A small image classifier, trained from scratch.
Model: 2.53M parameters, arch inception, activation relu, widths [128, 256, 512].
Training: adamw at rate 0.0026, 7500 steps.
Rows from block 6 of a small image classifier, named by matrix and row number. Rows with one number belong to one channel. Each number is 128 + 32 x the weight over its row's rms, rounded and kept within 0 to 255. All counts start at 0.
After each channel's rows are labels from the 100 images, of 14848, where the channel reaches its highest value: "responds to" is what is common among them. Only what is clearly more common there than usual is listed. The data: patchworks of several textures.
# r30: branch 2 reduce pointwise conv (model.blocks.6.r3.0.weight, 128x256x1x1), inputs 64-127
# b30: branch 2 3x3 conv (model.blocks.6.b3.0.weight, 192x128x3x3, transposed, each kernel summed), outputs 64-127

r30.36 [115 101 133 184 215 111 132 234 125 134 120 109 128  63 153  91 187 181 100  94 215  96 161 115 102 141 115 107 117 157 109 105  84 104 140 244 117 149  98 111 118 141  73 174 118 119 112 119 159 149 138 112 168 175 119  91 177 126 122 132 144 166 191 181]
b30.36 [137 125 127 160 138 104 127  98 140 107 168  81 115  73 153 171 157 125 158 118 108 114 139 114 147 122 154 108 109 138 126 142 144 171 164  77 125  91 163 137 105  92 157 143 153 141 135 123 113 161 148 134 150 126 129 100 133 151 162 173 140 151   0 139]
responds to: labyrinth

r30.109 [151 183  77 156 167 134 108 195 175 123 163 171 131  88 141 123 123 162  92 102 159 126 218 171 137 120 104 106 145  83 164  98  92 148 129 189 161 147 150 137 132 157 113 184 133 141 159 107 111 203 197 148 129 127 122 173 122 132 133 122 121 118 117 255]
b30.109 [112  78 116  94 113 116 143 191  89  73  82 153 131 136 141  35 103 134 105  77 143 148 134  96 123 106 146 109  88  93  99 117 105 135 130 146  50 148 107 138 211 103 137  56 101 134 105  90 128 107 118 121 144 108 130 138  87 141 153 160 123 169 206 165]
responds to: marbled

r30.106 [122 168 114  73  88 131 193 134 136 184  99 158 158 214 138  94  85  92  74 135 137 134 104 163 117 119 136 120 109  88 156 129 165 153 109  81 104 130 151 121 124 131 117  58 113 126 117 121 149 182 135 126 148 155 137 135 128 161 142 158 159 138 110  62]
b30.106 [165 113 160 143 116 121  95 142  91 147 110 113 130 165 112 107 107  55 122 116 134 120 130 104  38 105  98  64 161 134 147 129 140 160 136  74 106 112 179 144 114 117 149 159 111 136 152 115  78 143 183 146  30 129 134 135 148 129 107 122 154 146 200  99]
responds to: mosaic

r30.67 [160 169 130 185 190  80 126 199  79 146 204 168 123 177 199 154 222 126 127 139 177 137 186 169 220 130 175 124 169 179 164 123 158 202 217 184 163 140 147 157  98 153 136 182 149 143 137 133 108 164 127 138 104 177 117 110 122 137 110 154 142 142  57 144]
b30.67 [131 130 114 164 147 100 172 125 155 194 180 175 141 136 146 130 195  89 111 138 129 172 178  89 149 170 153 110  91 180 153  90 171 153 147 172 135  90 113 172 182 132 143 135 102 159 178 166  86 179 112 127 177 152 151 113 127 177 214 131 166 125  88 116]
responds to: rings; spotted

r30.56 [125 170 139  68  92 122 107 135 146 193 118 138  93 142 176  81 115  85  91 160 125 151 113 173 109 117 127 133 125 161 133 105 171 156 177  93  92 135  79 117 128 157 112  90 148 144 140 255 124 137 126 144 157 197 158  88 130 119 103 152 158 124 141  70]
b30.56 [152 148 146 146 131 117 138 152 141 123 143 113 146  93 121 165 123 119 167 141  84 119 141 129 128 145 124 110 165 125 117 150 169  99 123 102 135 116 132 158  94 104 162 135 147 158 142  69 178 134 196 112 113  96 132 143 131 103 102 130 120 152 159  78]
responds to: looped; cracked

r30.41 [ 93 181 128 141  97 159  97  99 184 199 113 176 131 158 205 100  95 144 125 145 121 113 146 178 152  95 121 164 147 161 163  90 153 169 153  69 130 182  58 148 132 174 105 160 153 109 170 105  96 201 128 139 163  69 142 133 116  94 137 152 140 129 136  94]
b30.41 [114 100 154 109 126 109 138 138 131 130 163 153 138  86 149 160 133 133 148 140 129 123 136 101 127 173 101  78 160 155 122 136 140  74 144 126 159 123 136 134 148 108 155 117 135 169 113  28  86 122 154 137 135 105 126 155 141 148  89 131 130 102 148  63]
responds to: looped

r30.101 [149 177 207 115 113 135 178 115 153 125  73 113 155 159 141 159  84 169 135 139  98 141 145 143 115 157 134 140 129  78 132 149 171 142 112  94 128 160  91 140 106 172 101  49 142 132 108 214  94 146 108 140 131  83 114 161 118 121 122 128 131 137 124  77]
b30.101 [160 136 118 132 134 156 105 145 117 116 115 107 100 143  89  73 126  89 108  98  99 109 147 148 104 125 137 142 112 102   0 125 124  68 110 131  86 157 168 143 135 122 155 130 188 130 164 102  87  83 138 107  78 132  72 164 126 136  85 140 138 154 184 115]
responds to: triangles; patches: five

r30.18 [111 138 174 198 162 157 111 214 106 148  82 142 115 135 211 123 101 158  93 129 176 140 116 158  88 150  94 167 125  79 108 118  83 135 144 174 124 129 121  27 111 105  89  55 106 104 124 179  87 171 160 103 147 219 152 194 160 134 117 162 182 172 210 122]
b30.18 [140 162 157 146 152 183  98 138 155  94 151 107  80  98 181 103 171 132 148 158  94 120 133 145 124 114 190 125  89 136  61 128 130 158 142  30 125 174 114 113 142 126 121 145 137 131 110 177 183 136 158 154 127 150 108 100 126 155 145 139 123 146  43 103]
responds to: labyrinth

r30.65 [ 91 157 116 154 155 156 167 216 158 162 150 135 106 139 171 110 159 120  99 151 183 157 168 163 170 132 117 153 113 107 149 130 119 130 138 160 153 147 146 149 124 179  98 108 131 100 121  39 115 161 162 113 145 203 148 117 141 118 136 169 143 128 201 153]
b30.65 [156 103 141 128 140  94 166 133 173 158 131 128 115 125 175 117  63 156 117 198 153  84 101  95 158 135 147  57 149 171 136 103 134 218 125 147 130 140 145 142 133 114 148 107 117 204 113  77  39 150 154 123 158 113 121  90 128 169 161 116 126 131 134 137]
responds to: labyrinth

r30.51 [153 115  93 160  99 160 161 117 169 160 174 149 147  65  82 130 147 173 133 154 156 128 142 124 169 112 143 129 155 183 152 110 125 148 143 105 157  98  69 215 128 154  94 214 159 141 120  16 137 138 108 122 126 177  83 145  93  83  73 144  73  86 109  79]
b30.51 [123 126 150 125 132  99 117 145 175 130 193 213 145 119 101 127 220 108  81 122 158 167 174  98 136 158 164 178 139 147 170  88 134 174 143 193 190 138 146 130 192 145 122 109 139 125 121  84 124 190 116 122 187 161 135 138  94 195 170 145 143 127  86 166]
responds to: bubbly; camouflage

r30.78 [125 141 119  88  82 100 116  87 113 114 109 145 113 149 115  91  71 127  56 139  61 159 202 126  81 116 148 109 109 116 150 131 140 167 114  83 163 164 149  86 130 143  66  84 114  89  98 125  70  91 114 128  94 120 135 147 156 138 119 109 125 114  94 222]
b30.78 [128 106  86 149 108 128 115  91 140 143 146 119 153 198 123 163 155 118  96 127 133 192 129 110 137 163 136  91 101 185 120 140 151 169 162 105 153 142 141 190 145 185 139 151 143 179 155 171  90 123 144 119 108 123 142  90  84 153 137 187  85 130 125 138]
responds to: mosaic; centre pattern: mosaic

r30.119 [127 153 116 118  82 144 152 108 112 118  96 124 143  65 130 173 115 166 108 143 107 176 107 131 118 134 143  93 147 100 148 131 103 109 118 109 151 121 117 131 100 175 122  93 137 117  98 182 130 101 130 150 101 146 114 173 122 161 139  97 145 126  88 124]
b30.119 [156 104 126 152 159 140 154 146 147 125 159 134  34 125  75 148 142 145  97 133  94 133 138 136  56 129 163  91  86 131 123 120 107 140 150 150 158 129 118 123 123 118 111 109 119 132 141 115 124 131  99 108  20 128  26 105  91 130  75 127  97 119   8  59]
responds to: rings; patches: five

r30.102 [ 96 120 115 141 123 152 121  97 179 101 121 125 145  67 111 133 118 190 121 150 115 133 160 151 131 105 147 147 143  53 105  93 117 153 109 133 142 127 110 145 105 154  10 164 141 101 125  17 113 123 146 118 140 125 116 179  94 118 119 160 100 124 137 194]
b30.102 [ 71 145  50 114 137 128 106 102 147  36 165 148 109  92 170  41 183 136 104 127 123 165 158 120 178 124 148 138 112 116 111 132 129 155  93 177 144 132 116 150 165 132 113 121 113 116 139  97 168 112 106 136 213 140 136  70 107 161 161 146 147 122  92 147]
responds to: marbled

r30.31 [ 95 124 138 188 195 154 118 221  75 138 218 148 117 106 146  94 224 155 132  90 188  96 149 165 236 103  87 122 109 139 115 103  76 123  95 214 119 103  86  91 110  77 110 237  68  89 141  90  83 166 149 112 121 114 182 116 126  94 132 137 136 150 213 219]
b30.31 [145 152 137 146 140 154 129 106 143 128 149 114 127  48 151 151 141 144  93 125 144 127 125 145 140 117 149 115  11 144 102 135 151 130 146   0  77 138 137 130 133  92 133 139 143 136 155 159  75 155 133 132 157 145 138  91 144 155 148 155 107 139  59 156]
responds to: labyrinth

r30.68 [128 144  87 182 176 148 113 179 100 146 164 116 127 166 155 118 199 169 131 132 128 119 157 144 186 164 145 125 137 137 145  96 125 166 149 181 146 117 176 135  93 122 104 183 120 113  99  76 160 180 114  95  91  85  92 111 118 129  82 119  89  90 129 168]
b30.68 [156 146 161 117 108 145 135 160 107  83 117 148 124  60 135  54 119 158  98 127 118 135 119 130 134 117 124 125 105 135  80 142 103 110 113 144  94 149 101 124 126 119  98  93  42 115 139 158 141  69 120 121 159 114 122 128 110  82 155 128 116  91  85 157]
responds to: cloudy

r30.38 [145 133  75 204 190  89  53 160 107  95 157 151 127  93 188 158 183 119 164 110 128 108 243 215 110 128 184 130 179 122 115 153 136 208 140 194 125 132 171 152 157 144 135 175 154 154 147 111 115 158 109 102 104 156 135 128 119  82 143 124 129 109 137 255]
b30.38 [ 84  29 116 187 122  74 166 150 125 152 158 210 139 158 195 157 158  56  60 111 159 159 192  89 118 143 157 142  90 174  95 100 113 122 150 124 150  96 106 130 161 133 126 125 158 168 177 116   2 130  79 138 181 150 140 123 101 158 152 137 137 144  93 173]
responds to: rings; centre pattern: rings

r30.94 [124  98 230 162 129  95 105  92 103  66 187 124 165  65  87 100 158 163 167 155  87 133 142  60 184 161 100 124  83 166 128 177 113 124 170 110 156 128 181 196 144 129 159 130 104 142 112 115 132  54 121 149 106 167 155 162 110 130 125 125 125 123 115 163]
b30.94 [109 134 162 134 136 124 131  53 117 174 139 168  93 134 133  96 144 157 134 113 102 162 145  82  43 152 155 121 123 133 127  88 172  69 125 122 142 172 110 150 181 123  80 126  77 100 132  98 148 105  96 142 113 123 114  72 144  78 233 160 158  86 129 123]
responds to: rays

r30.48 [116  90 168 183 190 127 152 195 111 119 222  96 149 145 102 106 229 122 133  93 209  99 115 141 248 112 127 139 151 169 109 109  69 106  93 185  77 133 110 169 113  88 170 213 128 147 140 139 156 150 123  93 138 133 165 113 150 106 134 116 117 127 193 140]
b30.48 [148 116 135 152 129 174 127 105 120 120 144 110 140  81  86 166 162 131  44 127 136 152 146 159 118 114 138 146  80 130  67  57 109  98  87  63 111 137 115 122 127 108 126 118 158 113 147 113  82 189 112 126 135 143 148  38 143 164 121 121 133 158  80 148]
responds to: bubbly

r30.108 [152 124 138 124 134 115 152 145 132 136 118 144 160 135 146 116  79 121 153 153 197 119 140 131 148 166 133 136 151  29 161 139 129 125 118  88 144 154 178 186 144 153 154 100 165 140 134 118 162 152 116 128  95 116 150 170 133 152 143  85 108 127 142  83]
b30.108 [178 100 160 153 125  95 143 159 114 153 142 207 137 177  89 118 111  24  89 109 154 136 150 134  91 156 165 126 144 153   0  87 139  91 133  75 121 125 173 135  90 121 153 135 102 143 142 107 149 143 152 132  61 115 131 142 114  48 169 132 132 152 171 114]
responds to: speckled

r30.66 [164 157 167 144  83 120 147  94 114 121  78 137 151 136 148 110  84 128 121 133  73 111 164 143  89 140 159 144 145  59 121 123 205 185  74 125 151 120 127 166 133 112 134 116 162 163 119 155 104 144  90 141  78 101 115 157  95 118 129 107 122 120 117  93]
b30.66 [ 66  88 108 147 109 105 128 103 112 164 123 161 148 158 137 136 128  76  27 102 142 140 160 123  73 174 132 133 122 120  72 147 160 140 134  75 152 129 141 145 105 112 137 120 117 147 136  53 122 120 148 140  90 111 137 166 103 106 162 127 127 106 180 152]
responds to: mosaic

r30.63 [122 135 138  75 100 129 120  59 144 210 105 160 164 160 165  94 101 130 137 157  66 108 155 185 127 129 162 142 182 193  95 137 168 180 116  64 126 134 125 167 154 175 134  84 151 135 136 187  98 171 102 139 111 139 110 141 147 143 143 135 113  89 104 104]
b30.63 [ 73  86 147 132 106 113 112 133 111 141 124 122 104 134  86 175 107 155 108 122 116 109 120 113  43 109 108  75 176  82 142 148 138 110 135 136 174  74 142  74 132 113 144 152 136 148 137  64 122 135 124 118  66 132 113 183 162 157  53 116 129 140 155  78]
responds to: looped

r30.6 [107 152 154  94  98 113 167 132 131  99 164 109 121 157 160 127  82  97 124 122 139 153 143 131 177 146 107 121 122  79 132 158 170 141 135 109 141 138 113 154 108 158 163  71 154 119 137 160 154 165 138 138 114 135 156 155 129 156 151 187 157 127 139  90]
b30.6 [163 158 185 154 150 123 125 146 112 149 148 182 134 169 128  86 139  35  58 112 121 126 141 147  34 110 149 134 137 138  26 136 169 144 130  70  95 133 179 122 137 136 161 168 106 175 157 132 101 114 166 144  52 125 129 142 161 121 167 144 165 160 190  99]
responds to: speckled

r30.37 [128 104 139 114 125 105 122  95 111   8 185 101 139 142  74  94 113  87 151 152 116 148 123  74 170 114  91 106 137 225 124 127  99 117 205 128 108 124  73 129 108 109 173 102 112 111  95 185 129  56 103 140  97 210 107 116 116 163 102 109 106 113 135 128]
b30.37 [ 91 141 147 114 143 131 114  95 109 107 109 120  83  83 130 124 118 117 187 105 126 110 131 125  51  91  89 182 121  65 110 133 115  70 140  89 119 123  95 106 149 131 154 135 109 166 146 120 159  78 143 119  62  91  94 132 136 119 127 138 119 181 167 147]
responds to: rays

r30.123 [ 77 145  78  68 152 163 161 100 175 167 129 125 114 183 112  76 141 162  83 139 110 132 151 138 111 142  86  93  81 143 126 117 137  98 151 104 128 114  87 141 127 177 146 123 128 121 136  89 101 143 130 144 135 156 138 154 108 152 152 166 112 133  85 105]
b30.123 [131 159 156 132 104 122 118 146 120 152 157 130 155  55 110 107 164 154 116 177 151 130 143 146 111 150 107 138 160  96  71 140 151 156  96  98  74 124 150  72 139 143 137 119 120 149 165 156 140 148 162 139  94 111 129 173 117 138 116 145 124 128 226 105]
responds to: looped; woven

r30.19 [ 84 111 117 187 165 117 140 136 180 152 146 136 117  84 107 119 184 139 117 110 154 126 169 175 118 124 141 148 102 145  86 125 112 117 110 169 144 147 136  79 192 159  48 222 137 101 104  24  90 135 132 127 166 131  88 108 166 123 108  83 110 112 154 206]
b30.19 [121 160 121 111 130 105 137 103 168 131 138 119 108  70 161 153 118 109 128 148 105 131  93  87 156 124 109  81 153 136 130 160 190 229 128 149 142  15 130 144 127 108 146 126 106 155 103 114  85 130 147 144 168  96 111 109 143 145 142  80 129 141 149 133]
responds to: labyrinth; crosshatched

r30.50 [115  78 168 167 167  97  91 157 132  97 183  76 146  82 117 170 165  94 142  84 175  73 117 139 120 122 144  74 150 156  98  97 132 129 124 177  82  81 133 185  79 102 156 163 155 129 104 158 165 117 103  90  71 137  92 112  83  94  93  56 109  67 165  94]
b30.50 [131  98 114 134 127 149  94 101 106 114 126 116 132 115 102 127 162  61  24  97 139 132 166 143 104 124 161 193  72 111  66  54 132 124 159 117 110 170 114 182 159 149 149 151 180 122 154 138 125 174 109 128 151 159 140 118 130 173 229 125 137 184 104 181]
responds to: bubbly; camouflage

r30.124 [103 160 151 178 159 112 165 157 132 134 168 123  90 102 137 125 157 154 107 119 154 139  83 128 143 114 105 125 127 125 149 132 152 122 101 134 148 135  96  96 124 103  52 203 134  92 140 157 145 127 121 124 126 120 143  91 137 127 134 125 102 134 120 145]
b30.124 [142 139  79 118 100 185 101 174 105  83 110  82 155  20  77 102  94  83  97 115 128 121 121 165 114 136 109 143  89 107  37 132 104  69  86 173  56 175 153 128  96 136 120  77 152  84 142 104 104 123 116 111 123 120 152 157 116  94 117 157 137 112 137 160]
responds to: triangles; patches: five

r30.113 [163 119 122 122 121 122 170  97 126  88 116 103 159 101  79 148 127 154 172 126 111  73 130 108 108 159 190 135 173 204  84 127  85 135 163 104  81  94 120 150 136 174 168 105 132 169 160  56 147 101 155 136 128 145 142 111 115 100 127 162 129 148 169 119]
b30.113 [159 138  63 101 124  77  96  94 115 158  69  92  55 147 131 131  56 163 149 110  97  64  99  91 148 118 107 106 124 134 139  97 100  98 137 121 149 121 115 130  93 147 123 178 140 143 116 165 153  63 155 141 108 111 101 135 129 130 102 117 112 133  54 144]
responds to: scaly

r30.8 [ 90 105 170 169 139 104 143 141  73 112 158 125 107 137 130 115 187 167 124 139 172 139  91 126 147 129  75 135  93 130  88 131 148  87  80 150  94 103 104 155 115 132 101 157 142 105 166 148 142 133 117 154  82 118 145  84 114 120 165 132 131 126 168  58]
b30.8 [101 175 166 157 134 165 190 187 139  91 183 183 116  40  98  91 114  88 109 109 101 129 185 157 122 135 189 161 124 159 120 119  83  85 122 153 125 141 131  84  80  78 131  99 118 102 132 126  85  54  62 117  90 110  93 130 102  58 108 122 101 118  66 112]
responds to: cloudy; centre pattern: cloudy

r30.69 [113 116 137 134 173 105 117 197  79  89 170 103 131 159 107 112 198  79 136 123 153 132 110  99 182 106 145 117 102 157 116 107  91 110  85 174 118 143 135 141  95  78 151 171 135 104  99 137 156 158 108 118 103 150  96  80 132 141 114 126 118 105 148  72]
b30.69 [174 179 194 133 118 144 173 111 152 144 175 151  74  87 150  91 159  99 154 180 134 138 139 160 153 164 181 187 158 167 131 156 117 171  94  84 124 131  83 151  92  93 146 125 113 148 134 208 150  71 109 108  87 120  88 121 127 101 111  73 137 157 135 153]
responds to: cloudy

r30.82 [128 124 113 108 119 116  88 148  89  78 179 121 126 189 104 144 165 129 123 149 119 152  85  99 147 128 138 114  98 152 149 124 100 130 106 161 142 125 150 138 113  76 153 126  89 129 122 163 142 149 128 146 113 147 111 147 140 161 102 138 132 128 131 107]
b30.82 [162 180 170 129 130 164 171 133 125 117 129 154  96  73 143  76 109 115 158 133 153 131 143 107   0 142 152 141 133 128 119 163 135 142 110 136  82 135 100 148 124 163 146 116 116 145 162 163 167  77 145 120   3 116 118 108 123  93 118 156 141 169 162 161]
responds to: rays; patches: five

r30.14 [136  82  96 149 115 126 117 103 110  67 144  99 160 113 104 146 135 107 129 123 113 107 148 128  85  90 151  99 144 243  74 133 127 131 172 161 117  94 118 138  77 160 133 159 108 137 144 175 140  96 109 127 139 174 141  90 145 130 125 106 136 111  92 143]
b30.14 [ 76 138  54 129 125 126 108 105 122  64  98 104 137 119 169 151  67 105 136 118 131  81 117  95 132 113 122  91 120 115 144 124 105 119 127 118 107  65 123 123 105 103 145 105 106 135 110 145 146 140 130 111 169 110 132 111 131 126  79 123  79 132 131 165]
responds to: rays; checkered; bubbly

r30.4 [121 162 140 147 183 116 133 145 131 115 179 147 119 107 154 150 167 152 135 125 176 108 156 127 201 115 124 103 120 136 160  92 100 116 137 172 142 112  91 101 109 112  95 175 122 115 121  82 158 162 112 110 115  40 120 149 129 142 114 140  77  97 150 165]
b30.4 [143 140 139 137 133 161 150 148 115 114 105 126 134  28  67  65  99 132  48 110 108 109 105 143 138 124 124 114  69  94   0 101  95  51  93 150   1 141 132 118 132 131 150 116  90 153 122 132  95 112 144 141 133 112 156 132 126 116 129 145 133 121  94 135]
responds to: triangles

r30.53 [ 89 138  84 203 151 178 112 141 179 134 106 150 116  83 125 158 122 201 139 147 135 149 183 167  87 109 138 128 145 103 125 118  98 152  87 144 150 147 186  96 122 121  44 152 122  98 135  36 123 153 148 128 156 159 133 227 110 131 144 136  84 120 121 201]
b30.53 [ 81 123  66 123 159 107 126 121 154  87 158 160 133 169 160  62 174 144  95 145 124 149 167  82 159  94 129 161 120 110  57 126 123 142  85 166 137 111 115 126 174 151 115 126 120 128 142 120 156 119 114 138 195 131 148  94 120 157 147 135 140 154 139 119]
responds to: marbled; rays

r30.3 [126 103 161 107  84 114 138  77 120  95 104 104 156  94 116 142  67 155 136 136  68 115 110 101  60 170 153 139 168 165 100 155 127 136 181  64  97 117 119 177 145 135 146  45 162 148 156 255 119  60 116 102 120 163 136 178 141  93 145 120 102 156 110 117]
b30.3 [ 89  85 145 153 139  98 152 103 126 165 145 130  66 143 140 128 103 139 170 104 108 115 152 109  32 134 141 135  81  97  80  72  82 126 161  90 143 121 155 122 109 135 109 135 146 137 146  87 142  66  98 137  42 107  85 161 121  71  82 147 125 100  88 121]
responds to: rings; patches: five; spiral

r30.93 [120  97 119 148 141 112 146 150 126 120 170 114 110  71 114 124 170 134 109 149 119 132 165 116 169 154 165 116 168 190  92 142 116 175 106 161 125 131  89 169 134 121 134 160 141 115 127 178 113  93 101 114 114 116 107  51 124 118  88 128 125 110 119 140]
b30.93 [ 85 121  58  97 102 142 106 125 125  67 132  93 134 100 149 171 130 122 132  92 100 131 141 101 146 151  99 120 118 120 156 143 139 122 129 129 172  72 130 145 150  95 141 129 119 134 122  83 138 162 152 123 197 120 138 123 132 166 149 142 117 106  83 202]
responds to: bubbly; centre pattern: bubbly

r30.58 [129 140 171 166 160 153 115 164 115 139 141 163 125 102  80 126 178 187  99 164 124 139 162 115  26 151 114  63 120 114 138 111 105  95 136 133 161 131 100  78 133 118  95 214 152  88 109 148 131 127 107 103 130 215  53 166 138 149 133 116  71  88  90 108]
b30.58 [178 128 170 167 119 120 136  87 120 135 189 173  95 108 129 115 196 119 163 151 160 187 176 130 153 160 183 222 124 138 127 119  90 141 179  98 113 156 169 109 152 161 162 122 175 148 131 130  97 146 154 125 144 116 110 105  93 151 166 178 151 162  35 161]
responds to: rings

r30.7 [110  70 134 130 160  87 144 162  92 112 142 107 145 141 135 116 139 129 118 147 201 138 131 129 216 128 120 121 164  91 139 134 167 142  67 170 115 133 110 148 117 119 152 116 164 119  88 206 100 132  98  99  92 118  89 111 125 138  93 114 101 114 133  99]
b30.7 [151 148 170 159 139 132 177 168 178 142 163 224 153 139  96 101 151  84  32 161 159 122 187 151  72 143 199 211  98 116   6 125 112  90  98 171 122 134 111 103 118 163 138 121 140 127 128 126 132 147 166 121 116 126 145 175 125  91 188 139 121 141 104 166]
responds to: speckled

r30.13 [146 141 180 129  88 115  70  72 130 129  99 107 142 125 125 126  88 127 161 152  38 122  95 114  31  97 142 132 153 173  96 140 129 165 197   0 105 104 139 158 122 123 173  86 149 156 155 198 113 165 148 150 135 167 138 198 116 123 157 144 135 134 149  70]
b30.13 [119 140 128 124 113 112 125  75 134 141 147  88  91  59 114  89 168  80 137 118  89 175 154 143 106 114 145 154 124  89  91 133 111 134  98  68 113 105 139 124 160 133 135 156 108 102 155 169 154 127 100 179  91 150  94 132 153  92 122 111 116 141 180  60]
responds to: rays; centre pattern: rays

r30.49 [130  75 101 134 174 140 158 152 124 112 159 110 124  37 125 132 162 167 138 136 155 144 153 138 157 152 182 110 204 201  95 104 134 203  36 193 103 110  87 157 102 155 135 163 174 144 129 136 145 106 102 133 123 144 154  63 121 115 111 171  95 107 137 152]
b30.49 [129 146 105 108 102 133 126 116 133  93 164 106 130 140 143 162 187  93  61  97 113 150 187 128 140 128 117 132 110 132 134 145 126 184  87 131 198 104 138 162 161 114 147 125 151 135 138  55  68 182 123 144 201 142 146 100 127 203 122 149 125 116  99 194]
responds to: bubbly; centre pattern: bubbly

r30.104 [139 142 165 102 115 111 113 156 127  84 167 123 118 191 110 125 150 122 111 124 154 143 158 111 187 140 123 138 104 149 112 135 120 121 142 138 134 118 119  69 135  88 134 128 116 114 109 138 168 174 133 161 137 131 132 109 176 191 162 174 121 155 180 118]
b30.104 [151 166 164 138 117 140 120 160 110 139 104 134 154 167 101 189 118 147 150 141 122  99 130 151 121 155 149 107 183 125 199  18  70  61 114  27  95 143  94 164 109  93 139 148 153 160 131 166 143 176 184 113 106 100 147  62 161 164  59 107 104 152 143 122]
responds to: patches: two; cloudy

r30.122 [102  52 118 144 161 135 100 148 153  31 157  95 133  67  67 144 169  76 126 137 183 142 122  63 142 106 125 127 139 184 100 115 120  88 101 174 124 141  82 124 122 153 118 166 142 137 111 116 154  57 127 140 142 124 139  91 133 134 110 129 136 118 149 111]
b30.122 [ 83  48  92 106 129 127 132 148 131  62 146 140 185 116  85 180 151  89  80 111 118 146 134 152 140 156 150 135 149 112 124  56  87 111  71 152 146 151 114 167 128  97 125  87 127 106 115  87 101 199 102 119 184 131 169  87 138 135 112 129 110 113  94 175]
responds to: bubbly; centre pattern: bubbly

r30.52 [156  97 146 173 158 102 122 109 124 130 121 154 141  45 105 137 130 164 132 122  81 100 175 141 158 138 162 116 172  53  93 121 148 168  45 201 130 147 156 150 128 148 100 137 170 121 111  17 146 137 130  87 115 161 105 176 130  93 109 106 107 121 145 175]
b30.52 [126 199  27 121 105 129 112 105 154 130 130 108  66 116 160  78 149 135 125 104 170 118 154 100 142 159 150 145 105 110 144 148 130 146  94 140 126 125 107 154 141 153 156 136 180 119 122 204 216 103 150 150 183 137  96 125 101 195 145 120 145 137 145 220]
responds to: rays; centre pattern: rays

r30.127 [138 168 158 130 149 109 113 186 178 111 173 112  78 145  97 149 171 123 140 143 176 150 183 145 140 120 154  93 140 157 113 121 150 115 132 146 150 118  97 125  97 168 118 164 168 116  71 174 118 155 120 143  89 154  94 130 108 154 120 152 108 104 108 138]
b30.127 [148 139 152 112 127 171 137 170 114 161 135 198 180 138  70 135 141 100 111 153 163 145 152 145 136 146 127 177 114 128 109  94 137 146 112 150  90 171 173 137 161 170 148 118 127 150 151 124  35 200 134  92 139 108 169 140  78 146 153 168 140 148 159 146]
responds to: triangles

r30.96 [ 80 152 163 130 143 142 184 130 124 128 119 146 107 107 160 108 100 195 117 144 116 178 130 125  71 194 116 129 112  73 108 149 162 154  97 101 152 133 108 111 155 166 114 107 140 102 142 144 124 140 153 166 129 130 144 182 141 147 162 196 118 147 140 142]
b30.96 [ 80 127  90 155 126 114 146 121 151  67 118 156 159  81 100 116 117 162 149 178 108 145 188 176 187 182 167 169  43 118 153 127  80 152 178 122 149 126 134  87 120 129 118 125 150 139 116 136  92  85 174  94 183 129 150 142  68  87  98 138 162 139  92 115]
responds to: patches: two; cloudy

r30.76 [176 174  90 132  86 112 103  87 107 130  57 144 104  85 158 151 107 162 139 158 123 167 110 156  63 126 149  97 140  29 139 166 125 183 116 135 131 150 116 162 115 108 116  85 110 146 139  63 139 139 127 151 138  72 151 115 135 104 146 194 136 145  94 104]
b30.76 [111 103  69  96  91 150  88 152 116  58  94  87 151  80 115  83 102 112 150 121 117 120 123 127 149 153 132 170 106 152 147 124 143 116 114 151 137 118 104 204 177 132 135 107 184  86  98 108 161 110 197 130 141 183 148 164 111 132 180 128 166 119  69 106]
responds to: scaly